config = dict(
    arch='unet',
    model='image super-resolution model',
    dataset='histories of elementary cellular automata, time running down',
    train_examples=147500,
    image_size=32,
    crop_scale_min=1,
    horizontal_flip=False,
    translate=0.06,
    task='super_resolution',
    loss='l1',
    scale=2,
    norm='instancenorm',
    hidden_act='silu',
    widths=[64, 128, 192],
    blocks_per_level=3,
    block='plain',
    attention=True,
    upsampling='transposed_conv',
    init='orthogonal',
    residual_init='none',
    optimizer='muon',
    muon_scale='match_rms_adamw',
    learning_rate=0.0052,
    momentum=0.9,
    nesterov=False,
    orthogonalizer='polar_express',
    adamw_lr_other_params=0.0023,
    ema_decay=0.995,
    max_steps=9700,
    batch_size=256,
    epochs=16.8,
    lr_schedule='constant',
    warmup_steps=970,
    weight_decay=0.03,
    adamw_weight_decay_other_params=0,
)
Rows from block 12 of a small image super-resolution model, named by matrix and row number. Each number is 500 + 25 x the weight over its row's rms, rounded and kept within 0 to 999. All counts start at 0. Numbers have three digits each.
After each channel's rows are labels from the 100 images, of 14848, where the channel reaches its highest value: "strongest on" is what is common among them. Only what is clearly more common there than usual is listed. The data: histories of elementary cellular automata, time running down.
# conv: 3x3 conv (model.decb.0.2.conv.weight, 128x128x3x3, each kernel summed), inputs 0-127

conv.88:514532475455505552490494500497566503505510475503454501572515470525516521465518516508513491496511553488478451526504494498526494474485487494493509522515485509492486552468507521501489467464500493515495510527525490507502515521553485489538472517518545549487475491488529488496516529493496485485549477531488472499500501537510526474458475531530474494488530495481540520500463519559511491461506
strongest on: 011 turns on

conv.21:496530459545482556500497546528488524540516478476468488569483456552466530512511484512501487527531539515500495504485511535514463496494433468492485519524517514507487516496497515495480548516500529486501517527522530499497484539508476526454514539494513506504489491498523494509532534499511502509480469558492511509467489487480516514467529568500536522476491476511538497518518526510514512498489
strongest on: 110 turns on; 111 turns on

conv.92:491518508526483549535481553498487466503538505502491517528480480465513476537487514490519510494472540501517468491540507469462507516510468517461486500495457522462506497514492511489500506545456531512504508511520466497508476475512503527533535515497475537530502567540495514517478483500528527470498503490472512526437493519509494467487472508549485473499519528529504540547551518477535521495489
strongest on: 110 turns on

conv.68:512543461503480540492487492496519488535529514490531551487476468507539497494518498516541463494477577483505509498493506483496485468524489497486480481527490483526493486495466481501542505555509512523544505513491505489473486481509507509546548492506537481519493476542506492510487547497530447465525491489527515530501483493475481509526521450563481499510513493531534513522501467514507466518441
strongest on: 111 turns on; 110 turns on; 011 turns on

conv.119:478493539489470482535482499509472471473507493513533497502524514501487548473497467510529485492479509483537530496492514557515471521471533467494573524541485524467514457519481516471473478514461522509505492502499479466500560524519475521510509518500508488508549489539506457486519469507497493526488450497508519513466461507498496490479466479520495499487507497497521491489447482486534517446441
strongest on: 101 turns on

conv.1:491491494517483530466507519488497508517506512499466505505549540518548528487508554512485521474507457483487505486487485475498482538488525512511522494454484506562485527455489463455474496487486489532511511545524465515453496472561492502514514472514517495519464463548474514518496540467511480476488518495519530490512507545528493494580496519518466521508520485516512490542490501483520488507508
strongest on: 010 turns on

conv.87:510514494519488525487450517470541517510481490513512473538554494482505554509468477482561475517501526514464493497463523494484544456486502510527508472483452494533522532501500545474508510496502515490540532523549473479480492490482540477537495476552536510507501496558482526466523484509514470500472502516506514475472493516536511475478477519507486502502499523503527517524500539464530486545499
strongest on: 011 turns on

conv.117:522487518536439496505473509498477503530536473519547544501513503502498485524521495512522484464469526491480481525547562510499457524530459501521493538510503489456500508523519466479538547506485527496506501504532549487525469546518494477529530488530510560490514500485491494523485519496521457527516489524522500524496502517507516508482531492538491481497519496542440470506494503538475476470476
strongest on: 110 turns on; 111 turns on; 011 turns on; large cells

conv.42:514498432526499544501529467511478542483519470469502495478505511502501505443501515458482515490482556482478486468451464497494465523514528494526511500482542529506455466490508543546542489503549469504528511495497505527511500508543456519494491492453553519482507517578498488483488504513502500509505486543514504503484503504528494510532522508517521503513525497501519532517528470493523478523502
strongest on: 111 turns on

conv.72:488467494509484528518531520540484494538498492540449507505494506467518477470531486513516515579499538517479510504509460509528524491513481555522506449472489510455483478506494500529508511473513491482460529533511509580509500497522536497469512538463517547537485531550508496524530506510499474531515474517503488501517467531470545476506482498508488481502504502546487500480514520487489515512497
strongest on: 111 turns on

conv.109:511499470492431542507449495526513530529484479547498507530512466535491484474495499452509485480491498501514466515507500498479519489465556519474561485540524484482505526464491488531555525502511506503506518494497470468474531502524532490492516509555512493506482475545532533457482534486476476522549495490483494514463484507524484485479513467542524488479507482484501494488499506505472476505445
strongest on: 011 turns on; 111 turns on

conv.60:519490493532464565490494538519524497534518464497516502490541503494523483526508511510504502534532501539458508486474495494483476480491482537475508523517463480484494537477509487484521518558461478485503505486492467527503532525498472500537463499497496518472491510507484501512526545516488489557461481486507534569519486566528468472465484481518457523490517465467473468478491507501523486505500
strongest on: 110 turns on